config = dict(
    encoder_arch='inception',
    model='image captioner',
    dataset='small renderings of single solids in any pose',
    train_examples=197500,
    image_size=32,
    crop_scale_min=1,
    horizontal_flip=False,
    rotation_deg=5,
    cutout=0.4,
    tokenizer='word',
    vocab_size=54,
    encoder_norm='batchnorm',
    encoder_activation='relu',
    encoder_depths=[2, 5, 2],
    encoder_kernel_size=3,
    encoder_stem='single',
    encoder_widths=[96, 192, 384],
    fusion='prefix',
    decoder_width=192,
    decoder_layers=12,
    decoder_norm='rmsnorm',
    decoder_norm_position='pre',
    decoder_activation='gelu_tanh',
    decoder_mlp_ratio=4,
    decoder_head_dim=64,
    decoder_fused_qkv=False,
    decoder_bias='all',
    decoder_qk_norm=False,
    decoder_layer_scale_init=0.1,
    decoder_parallel_block=False,
    decoder_inner_norm=False,
    decoder_positions='rope',
    decoder_prefix_bidirectional=False,
    decoder_connector='linear',
    decoder_tie_embeddings=False,
    init='torch_default',
    residual_init='zero_last',
    optimizer='muon',
    muon_scale='original',
    lr=0.014,
    momentum=0.9,
    nesterov=True,
    orthogonalizer='polar_express',
    adamw_lr_other_params=0.0028,
    grad_clip=0.5,
    steps=4000,
    batch_size=64,
    epochs=1.3,
    lr_schedule='cosine',
    final_lr_fraction=0,
    warmup_steps=200,
    weight_decay=0.09,
    adamw_weight_decay_other_params=0.01,
)
Rows from block 4 of the image encoder, named by matrix and row number. Each number is 500 + 25 x the weight over its row's rms, rounded and kept within 0 to 999. All counts start at 0. Numbers have three digits each.
# b10: branch 1 pointwise conv (encoder.blocks.4.b1.0.weight, 48x192x1x1), inputs 0-191
b10.0:500484424509508484487554555445537469522514515480484501563476474528475509530494508493514530445569571531453500539495528504503539451525509496497456438496474493518524474520487511505504513506505489517507486461495488464485502489547489477480553502512498475477493478480519512461493525514494492513542493476515525505488487509485480498486540520476509517509522493492522471485465528489510494491516472462501433493516497513489510558477461477465479457492498478490476490534474512492515498515489496480519526478513508486489502483515503476524494491501469508486514496515472492507453513523496507534
b10.1:555458493524468516486484490582518499552513505542530507480511490525505465495515467460536561475510501470418537531495534535482571465484519501546508509514537493466501494489481490509461491479459521520491479501502478513485504470492472505548510469511480507487495473537531487508495536508487508480509527504505533510522519480510464488472493495489495481531497515456528459525440510499508492521508464502526472529487493540523480530507482514485482520487529528549474502527482462506448480541486480522484490498493525497478475489483498481524487490503493477517533496501492501492500493493486531474
b10.2:474441461523461506480484465488511584459493505480497506495496481550492504486488472485506446440412509488529531479598536578529532423520522495485542468528542514470491495507511504536481493499524486506513488544474496517516495496476464509532500533489481501483502520523533507523477525491495496494529520485515518552468505465522486471483503532498514501513482488503531463491466512473498512508475519510486524482501492503491511492520503521476502463486504501537514483518472486468522505517466490474495484481479503475494482475486494497497498482487488498490506513486501489486501509489506507500
b10.3:484511522468476608521501512445570471448486590486513546480507458502496533512494512493458527536474601529482504517501482489500545467496490467521499521515511481502481499464486503509441487504487544511450502472506514488506453500508489498497484495470494489523483489462464494508490493478481510488481473501527478517527484525490496498492469492477514464504476489497472531491503497490497490513483491513518516501475506474530454486475528510505466496488557489505503486482528508497500491480525487475494470539496506447537527513501519497496497495491532504496485505506492501522499480479517502494
b10.4:493527512529523498496538475459536470446447488503483524479491578473526479486495473483471465529480519485532534527502492504539522474455482443477523500510566490503493500474484486485518459486522489505466520496468496498524527467484502507579517528524491521477498488522513518499502542478531533540548503470513537524494512546456496469516497506504450481529486524505536544477504520514528487505461506512486525520534531507468499471504545508492540498489482526503524509503512511487497503501483491508520497545503518483489470461481495477518509471498465495530528518507519486494508499499506461542
b10.5:481437529555572552514508505517491531523469524453474504519517512470519477508574491477546515505470507508547541600544517495588520488519513555447529481528484529515491542503512512516493508510488512524502495516483516509507492505471482520479523511505481502512512508535524515522477473522494535499511517526501535498522498514527505496493521498519493491495512485452520489485487511472510478519500497553477519501519496545501516488488520508510498505513492485480469494509487519518522490498471513523515498517517492524441522528512502461509539458508487510506485499515501526516469528500524502497
b10.6:498539540468474425503534496467512511466399544509508540490546492509558503471486525493499515500486501509507523480500548424493410446475493509494469491489513478501499519490516516482483497499522474500482524514481506503496535499475513503500503448516471511494471478554516530508478516475493506501475493477458524513464526522497490455525454515511470488511506492484494499515518482503500521471480486510518550473499525483488483490553548503528522482532505503529529497517511521518503469506450494523505493539513505507482501491476483471494491487478459498523501486476498531489495497500505499504
b10.7:534526529471518477528463457556480475475500503512494502472500521489560548506548494513540477488530526507494564552484526501558502484495554513499481515545473469505474489479471491548484495459443506527511480482471493489510532452532486539481524491481504525457475506513496489471484474468486458467508523498446477543471484515475481514495530463511505491523477494486483451489478485504475488435500485484496474484514536446471504497519484487503495526486476482494465530487531468489482474482510488469500522450505494508464496508486502497524482515513488493503507516499508507484498520503513489507
b10.8:480484517577503440560550453510462483466500503489493526495490512470489553491575491524566501520497530494514498471463486513536520475531591585510511519482519528482519492530501473469527487491491529498460480480527463485518500493497461503501495516495494489528493532488517503492515504501490512498495502513517471543492517479500499535491498513496509531480508503525513496519466505523493508474513445517513456509501492486515489494526426482469511499490537520515476515527521483530509473481506503504487512443507491497486520515511507544516543516496502492519492528507506506522516480507502497512
b10.9:496491505482503551465515513492572499533494582500494477502500510483514483498489487455480511494487571581510459517483499523501484623628487489501519486487512507451494497497530491506505505491482517488477534498500504490499532506519492535497514513500485494493511537529494513500521521486493466506483501499479501499468501462509504503500497493510543501498497516521519514507509479502486516463478451471492477501507506529499496495496489488519506472493535508470447483486490512451509476477472504499487503516508488481472500489492496484486464494544493494488463479476503501494510505515506467511
b10.10:512502520493517485489470488498496438474473507479527557451538461509496489441480568546503507531566491481510519512490458508492490436472489485485540486555469503519539536497476508510515537464522493493540517503546517510499535481524510543494460496503469478503496514513495492500509528561571519525504529450492508477499521500504490474495516530529518514516509549539491468504525507501493522497499494492520500509499497510508501559510554494488507482521517481474481476477466501501496469531492518441529510512478473490512500516495488465491463484504486493495471472519493500479481495488493485512
b10.11:526534503523504460483468507515485516506486460500519480432464496541525607495544514553505495486497465482482553489520508523525496480442583539476508497546521505543503490493466519494431466517518520556532523494499501496480517489523475513479486501455526492531498478500480516477507519484492497475480501480492530525519503479508486474472459501486526498512517516491486451509529486484502488532479497509534542517495466484521518475521489506524500528510491496496495511502500484560508530528539492504504498512507507497482497508485508514513484487496530503540458495513483486510505488469499532469
b10.12:552440500524506554519416486518487446441520502526576513570504497551457454436515494486522457469514517452501500522494466524501503475549488523496557459498500491490499493513503472506484510538514493533505476514516487473456530498488504499503516548496509515468482507543512494504487485497476501496483515489527497522493502486525488471477504494517487507490514523471502490491470517545481508528490501517474479515509491541487498523514490513473535476498499500532540511508510494498479494549476534526465525508495514494539477527526490523520496489476505505531513522484530530505512507505488472495
b10.13:508490463535514522484494486502527482507502471474490495477468522487479438488549473476599489486484484488475516523519472512467475641530554589486502519480487517503482488466492498453480505525504499497480515529503515508498508515514504485517475483495547521483464520514463487504517525481511474503496477457524503479501491485487527522496491465513518471507467484522494533517516513487492503503471542505495501536501500509496527492503477508499467517532538520495520484545499500527534469548506482504492519486510491477486492492482497471487473475495479487500517505494498458493480487478498504505
b10.14:499520459518451425496533479487462483465471448481490500489520462518467457469476449535518504497494477484489577487538503456460496498469489508478462485505521499504492475460487504496492478498533503524491496566505504483539506513487487496536467512489517509519497510487453511547509503489499509497504501517477473519510488477509477530539513512512500491507497504501475527475549498478496504504504480500524479471495491505504464457536565506510508497532475490489488520465530568486496528487516491504548448518509493512546514462463503521526480523494529493493455476521483469498536479474509500485
b10.15:517528543476514478525486491581451519523508476545529494502534500534549525555468507471488472543492477526507491545505523516506535531514515501514510548485503475535491473482462500460497480510464526501466494505513518489496518504514472488452481516501510496453493504472473493535501480499519498497479452518515492494536498477486502479504440477499491496471483475458481523486421480513507488501469489508506510499475474452508499504498510505487497498418490479488487510452497473484522499496497481468442494457514467450444522505518506501513507535512502512533515495491519511497508494497522470495
b10.16:470437515537491541511549537449480501465499479531482483515468471528494496492472482582465478484497483446461563523614476469511506484476487493538521493483550487488491501482515476512490483523472490518477500481473549481512515509492496500535549484493498513504473512540545508484470527466504511504511536465464513488494534498527495473505473478502529481563473460501509538516512503487489490502488492507503504481504495466504493509483490480519510493502477510477474472502505555500515519499518495498497504531500493507561482525509488506501523510501490490503501515491521520506508477489455498502
b10.17:531542540463526500492499534558495513536492519500538521497510522491539474477512536443582514507467503474516452501448480527506541491474501531493525487520483482473511492575482473487479532479498508544493477503516507483494515461487466512488499507504526497500497476531524500500464509496506490443482499540516537515457493488506511468485481490499535503506493520486488459546464491489495511522508484457515503473491465468483483442482471491476510503523475499505508480500482512438502530501517574503437460476497489505508513497510506498502458482508543502516511503502503477511500467484515504500
b10.18:527489524497472490478518508539476523540549530575445483536527527469497505535471489516471498483471465554466435516485503540509537470518459479550497509511506525481506464481515513517498499480499506499512470546492487492497493507482514523505507496453481487517483491531521508497493491461485505497480506473497488562480497503525492425491488486493494483519494505500474508518494459510479499472481503518532530518456444442489520509479449486456467534484513529517510489499484450537498491496542486493471465465480483499461455500464492499501487509499490494520488475469498480496496471487507500481
b10.19:476440540473560533547547442500521494484497471488499536472478533500490472507459512508528461570503510474477573490512464476485479488466486506525520509509554505469498491468469482535479498511470507529491502525478503503499517507498519483535476534514512507470501492505507524512473524481538513484500529516482500507498542514528502504515521518518484477515478498478543513515508519538504507488494494482477478488558498490523503526533508480530517528502555477529473498436535536488461492502514498527501521514541474440497498493497483491518507510504438484514511525526499525511532505502503471522
b10.20:496492503523499531586490543500507473470506431490525538472493488507480512499501455504468516530495510542475555535525507530518486454449489440534503507473468509481467519507489484455515473504510467512482506480450496506479500483516498513440478503475501478522466483470471527483527493480502525489542497518511480528488485563470488491477512503473502512461464503455481418510533494488498505527495491482470503465524485537494476460478520473508532531512486508497493472461542516509514535472464503496514490516515497473511499493511496479471485526522505481508516526489489478505484488491512506523
b10.21:466548456463512495511526523475512533543539542472512523476529487468451480476489584509530567537496477497483479536492511439474505508457481516505506452501523529492539480541502488552510521494511484503534487532524511502478513507531481483497514512494490492473498470491505493513474494517482518503523499486501499504497503503477481452479507484512547492526457533478485511487516497494492507484501520475493505473497514530548527515531560497504550463548556478495509481514474488471536500488503545490512515468456536515544496489504507494500490497532505489498490492476512489499503462468456484512
b10.22:503505538496512495465508507503560525534467507545494481490491539430545488532483456469530528483494547542489489603491527506529538484526536494554550537505488494536508506524458502483507525531486487509542485506514502479481526479517515494505488486489505527516488493505493502515509498482487478497531528513510499530517531473510493463479528526517492523513497522462513486463506485528490502509519472528501453492497501535461473505544482482474544485513482495482506535455493491515484453510501540505466520492512478510497514483448507501490530538507475523496556481505484503493530512527490470492
b10.23:509525532490544456582474542482542513498542489468466557465546517517510517563492484484490527534518527524550520557486517520537529453482488481470508484501505454506493502514483474514502505497488499501478500468493467480497494509538488486528497464498494493490470487546490500477523498489471469457495503475477513487515497487493498472498478489479487485509482486491507492557472511497473483505482445527466462508505506515492478432482468488546473513495458499519464476494529562531473504515469483487491482487525503481529536512502487484479497510502532482465495491512462482479479490482497499480
b10.24:487482529500482502436541546528538540527442529469520500473550483529486468515486483467531515552426545473472510518499543444509465467506510510530550478502494488505510489492439520497502489508477503537551505497486530508491494488525499524509487468523499547455464468456484513522463515522483501529529496490520522530518492517496508431513516546511489483502477501479526465498494530497522497541514521479527512501510487501504490531550518514519482507455484514496483478497473544469526483507510512514506519535515508505489470482503482483494496515488475498500502531510478485517459497500522493503
b10.25:526476485523500534488490503494530395491480512542490490503509464486505477482517505558486547501555486525495468504454427536466504435449513543517515492491534503498496484500430531493505488497499526519467487482473513504526515499505475493523484497527500519469489489519485523506473519505515501513486513468481533550475514502486501445507522533527473486537498513479527463510467518496497518481511487501504515502513522534488505563499512512538481453472543490533477486492494497508521494491490487483484513459492489489486534475468511488504517481490535501497478488511476461527457507503471468509
b10.26:480510541622516436484530494533478497479472474504511538523514523546485524475592449479618498511468525508484471511479482485516502506495591567490516520496506496483497526500513483510498498489528499497520496476513482487478471502495536504510500492485482487525503492486501501516517491495502493474485493492472483496520475518496480489517511503494500494482468497499512522487509495515524511483498469467474501482543531542529475491498496500516502489515502493493508491483529523498509530508505516493514521517494514501506504475471503487519539514516503486524501463481510539488506477472550507517
b10.27:446528447555516454536532487450528507497533523448517543548472531548484522487497517488496464539489502486537554512485493453504435450451493483476485490487503446475487487480524496498517481489499476531442492511446498521498515482504488510525517470500458496508475497545503488458496517477467475537498492498475529506460501503482498520500482503506476482500492477505518467468506500492508496497509513552489519514480516501524522528510523508464489490497533495507534505488497462477498491506503503516445505511513481507445496488494500457535485462477497471514495480489479504517444489480516473490
b10.28:559502502551530459476554492534538505448494515504478514494564469534494440448483559547535488469563543515545534509493480534534481465480498512440577472492522477482497475481479500521524496485461506532479520526469486505491518513513485507475535477489503533454516470486516542479516516488507515532558537471502505515485543494520498506497552511494498507515485463464478509531457511502480522497536475472499472479484492528490496521502490498491509495528518502498488488524529496520501519531495492491493515488487501493492499502481501511501508523482500505484514481483472497500500496527518501494
b10.29:518480527452518532496486521474563500536451613489494548504434491490492493501466517481494492486494609534527507535475486498500499506580461482526470507508500513467482522441517515499486499474495498487518494522485511499484482527485500489469532520485511476505550487514498485490468503494479485501469503503476491501460494465483486495514488478476503490533504480493459502484499542520470497489499434464522481511523506459497512501513495491493509500521501484482517522447513547494496516537498497500514498503509489500501507509508511504532521481511494487502462475505530514475521480495525498500
b10.30:516511564509539546543503477528481463505510487522549510480491465559498546491550500533466512502523517491463508500550497512584498446478501482484489474458541462490506501460498497510464475497508510442458475481523551458499493467515491472543493446506496525499489468462499512502511503479505482505482477490471505425507514524472502511505485463512470465509475463519516495490458546497486497490508522519492530497518547502513481495487541489511483497470505492490494468502523518520482481502515477501521513551492495496513492521516481490485511481494471516470495497489532532516466508507498501502
b10.31:490492437547512472456560515514474508548477521505491499569536520512513435488501520483546481524502451499513521491535490478444490537601498529463524485460478463526501474481514517517486473457509493512472517522497483512503495503529522493475479509485480523484515475538522459478542446499464476511512511464529462448452514500486477507519488460493491464477512473523487521492499510464471476505505497481496469497505504508492529528494518501485505510498505500456493462479475499503514463508506470508507510499500510508479492488451499498478472517500483478495493497483478483496506501473493472486
b10.32:514517503625499469451496502503503495501502455485518488510488523519501516538561480514572487508526485484493540513550511500525510508463599590500506506520461509541504470504503502530475513515490494505551502533506550492466525526525516513455532496480495496491520474519502489519482483491504500478500492533499500507486519490533531478504498532507512504473504503470462498476492512507475496487494505493486492494443447522470495526510501497502518503462499510512508471506463490501471467497479508504521520482473486488459503494525506498499496523475483528525522509488514498531524491511504499485
b10.33:482478471484475484562529507483499508474492491512481541503519451505490554504498501539516456531510532515483486535527500503592537449519481466542508470470470480498491492478510495493507462510516418467490495474465490479489507484481515424501486488531509506511512500533501502511508500498498459526548463461470488478463511519479506511540497484517467486482483480541532525507520486503499515495489481472456525500488490520488495518489536503469519459528426503507502514498500509474482533482458461527493494491527514514501503542528524507497484534514528490503514499499510527477501481496523518478
b10.34:507522495509526500503497502516513518533524495553528512552495483552492500539485477480479511513527496568504461573486529579536514502521506473538490484466470493522486510527465484477484524453549495494543509481494470479461493498503479535467449514476505468500472459502484487471477514462483458460506473525507516485496460505523507528509497519505492497447484492485511478539508505500507520500503514473555479485473485501499520499523473502489520461508575516561464535490526442488491477489500538525470496482508497492498509474522518494469475498510514502485503492511496494510509487498519514495
b10.35:510508507473529506484513552500586504485495595514462569523510521523513504528464492533441493484472565556514501517538502503468485546525461471519555485504506492537501484522500499513498506508477528532524478516525497480494490471504469517514500522485487516516521487469530496526506489470493543471483477531505489519531509484545510516480514509473539520477506527478496530494487489501491495485508494487504462495492482494495509477530446490505555507492487494495479501537514482483495466473538530491471535486479493470476507505527510511537521484513517508521463503487540521525483503511526534525
b10.36:467501525480498552527519507557513456513546516518554477532532516490500489484531483468540529558553490496463484512453527517548518407517492518492438473527545502492494535480481502472467499514459441491504477514497496504466481529501512505544514510504463509458469524487465509505498525480516522512500496469488495491479488516491501466473496512491473497501492517531547562508520486486503520511477524519481525508501493532487523510501558510487489511478488517524546491463470468472481506509482487502481534517508504480484470515516483508483486496519506495510509497510516486529472503518493450508
b10.37:494506505458472533539569551501472500489433476517481544505498506468536489544481489500527491539508468438497501514534550489510499520486488512472425502471556450468475511491485508476502486505448516498484489535485520495531500500473471523530550477495508501470491469547502509498490507488498513475488513473476529504485481477497503499494503495513490486515494490459504457501475492503514496493482470491490530492539519509459513533514482502531525480521532500532486510490549570535507515516472480509491501505523492480446507522485538497467510455514519498529465487513521494526498512471470499467
b10.38:479524447501526503510502550493484541555548481476515532496545499424447455517543493523517594551489524560463551519513530433486496513496527504487439444489511486529534518493531490507487512498474500516468516474478501512513487508498520495505479479505504506465516512477512496485486490490502478497489499479492504507472537513478482463516485507482491489485505503527515503473402503492511505522492494506512522495494493500501509489500529500510502444487511487486489495495456509491478514491498468507527522486535513518466525499493496509525529505523514474469502493523501522519500506496457521504
b10.39:549507432495536518541504502482459488436575483465536506519500439565447532489479513454487463469496493535547469467466476539475474519436495495496533481496518471511488506506458483486487507483476503514488467484484481495498499465503480540515456481507488473479474482498492511480494532492487520512521522482491532530471508514521500473498526534514497520517503482465544514510442506522525512529503507464516488494504464508476533514490510503499510491502504487499464513481505504510501538494497481501492490488516507532494495458470491497458527494469488517477503509498464447502449511497528510482
b10.40:509558499534456529505549533538458506528440486497500542513507446519486481517508472555475535537475458479491539487573553422443436495490481479517458496489498498462515507479491502514499515472467509468471495520501483513514515472508498480531501473487490498477544492524520468499519510489489483489498515510474497504479515490525496493515498490499504513485483495536510502507511524506505520462478460473505448502530506502452527507530496494495497496501490531501539511506522523512505498497498524477488493477484514483507543543537514482495485478485515542456484455519506523491513540519531504477
b10.41:480501516517575481505477399520518536478548508532518500454504514472461505485525495519476470488441527552629495506540537501498504483510495480520597519500489503498526512485495496486478512496526526495504473513513495490486498468504521534502446474508507495487497492530495492504513493511501526510519510484488500507505487511497500537479496473518489499501494506490496479486488513520521492517493493495497525528505513563476463558508467500501481469516542488505485494514492477477508515532466487519535529503531484519505504508512510497511480526463501496515520529497503522518525525517481507497
b10.42:481492537500541493465575494535497501445448455503470527503460560445564458519506467480485453522508504459532481518468460473514496521512514513495415496470506502483480488551469493471483491509534542571488462458479491506481504494475487494477479480484481497536470499498490517510499504505482495484521516520493495504486524535494511460467488532559540536493485489502535449504506527509481551515527513474506483494464464488493466506516503497494512502509495503500475504487502523485488527502515512505508452463515499528531497501486496507497510515517511503520503503495495474500497500510499481490
b10.43:533474490537498523513522495530469469511502486517519480503501518451485600514583505523471522508510479508489501515516522483593523407467500496477509457463487493514505500483506507502489506513504465506491504513483489511504485489497492492520458500489494510493498476449505469491474479481474490491503493469526480514452488493534482495466496501509465490517501516484494497531438505492519511506492487504532492520486452491463501452500484512520537498473464532490464488484510513479464503495539485513467441464484512515507501494509494531482482499503519530486515533510509492504534522532483510442
b10.44:471482462525464514482521473471502496506503531481509516563580507505473470483512479509555507510509538460472449454502516523472484425535484486515465492482503466492496477453506484487488491496555481501483455512470477463458472506460497473574529473505506471504478501518514471514503488470479481479488478498476487475471494514491476502499483497469462471460489469483534487481498484508521494500473478529442477483516527477499498504498516519504515490529459482474585500475550529480516519493496486502494484515477480502548490504482501490480490483503494488496501482513497491493503510491476511474
b10.45:596542487493534474511599550526520499438521520533513504577440525522556526546509470516495384467512512461549520502499486514462480489494497501472426506510516527514497523478499512483505492477487509501513505484500522502491513478504517503476483505505481510489493511510509516504496500517516495499508507469501501495506525494473503504510510486492485472525502515489488510513472504497483490498502487527505548531483499558509505534511499492484499471494493541495504518506477504521494470518494501516511536469480505492495473509503471518465470491501480525482494505501496488507480502506462499532
b10.46:471522465479506498510503443473480516532529493468485463574557591505498477513483453514461483496503480488575482489489522470474506495521459497479528433485510513495497487475453512481475484499458468506530485512499515489474511485503492485533519479473472529451474494518493510507490538468501505490493507494481476541478514493496476467523528496497484475483477521472541517484427503520475499512496529478482497468493498502485476539499514481499524460440520500495497514496561487476493491485475489487495543500505498481548497468493491501490472502495520473491502491489514465491495483485481504531
b10.47:462498483502487534476465535475515555540571474510555508494446486485497516461490507448467561518492514538483468461491510529459504510458525515540504503500509529472501497478495513491499505483485546508472503504462526520495486502486468503528500531495526488465480511495494512489470500488483514504501527502484513501485478503482509492483507519489509478530501513465494511506453504489475498460484537494508557490491475541464551517491492498505494478461482509502469480506518501488511498502539490487494542469456496479435468472502474463459513467463446464458515516499456469501455492478492484494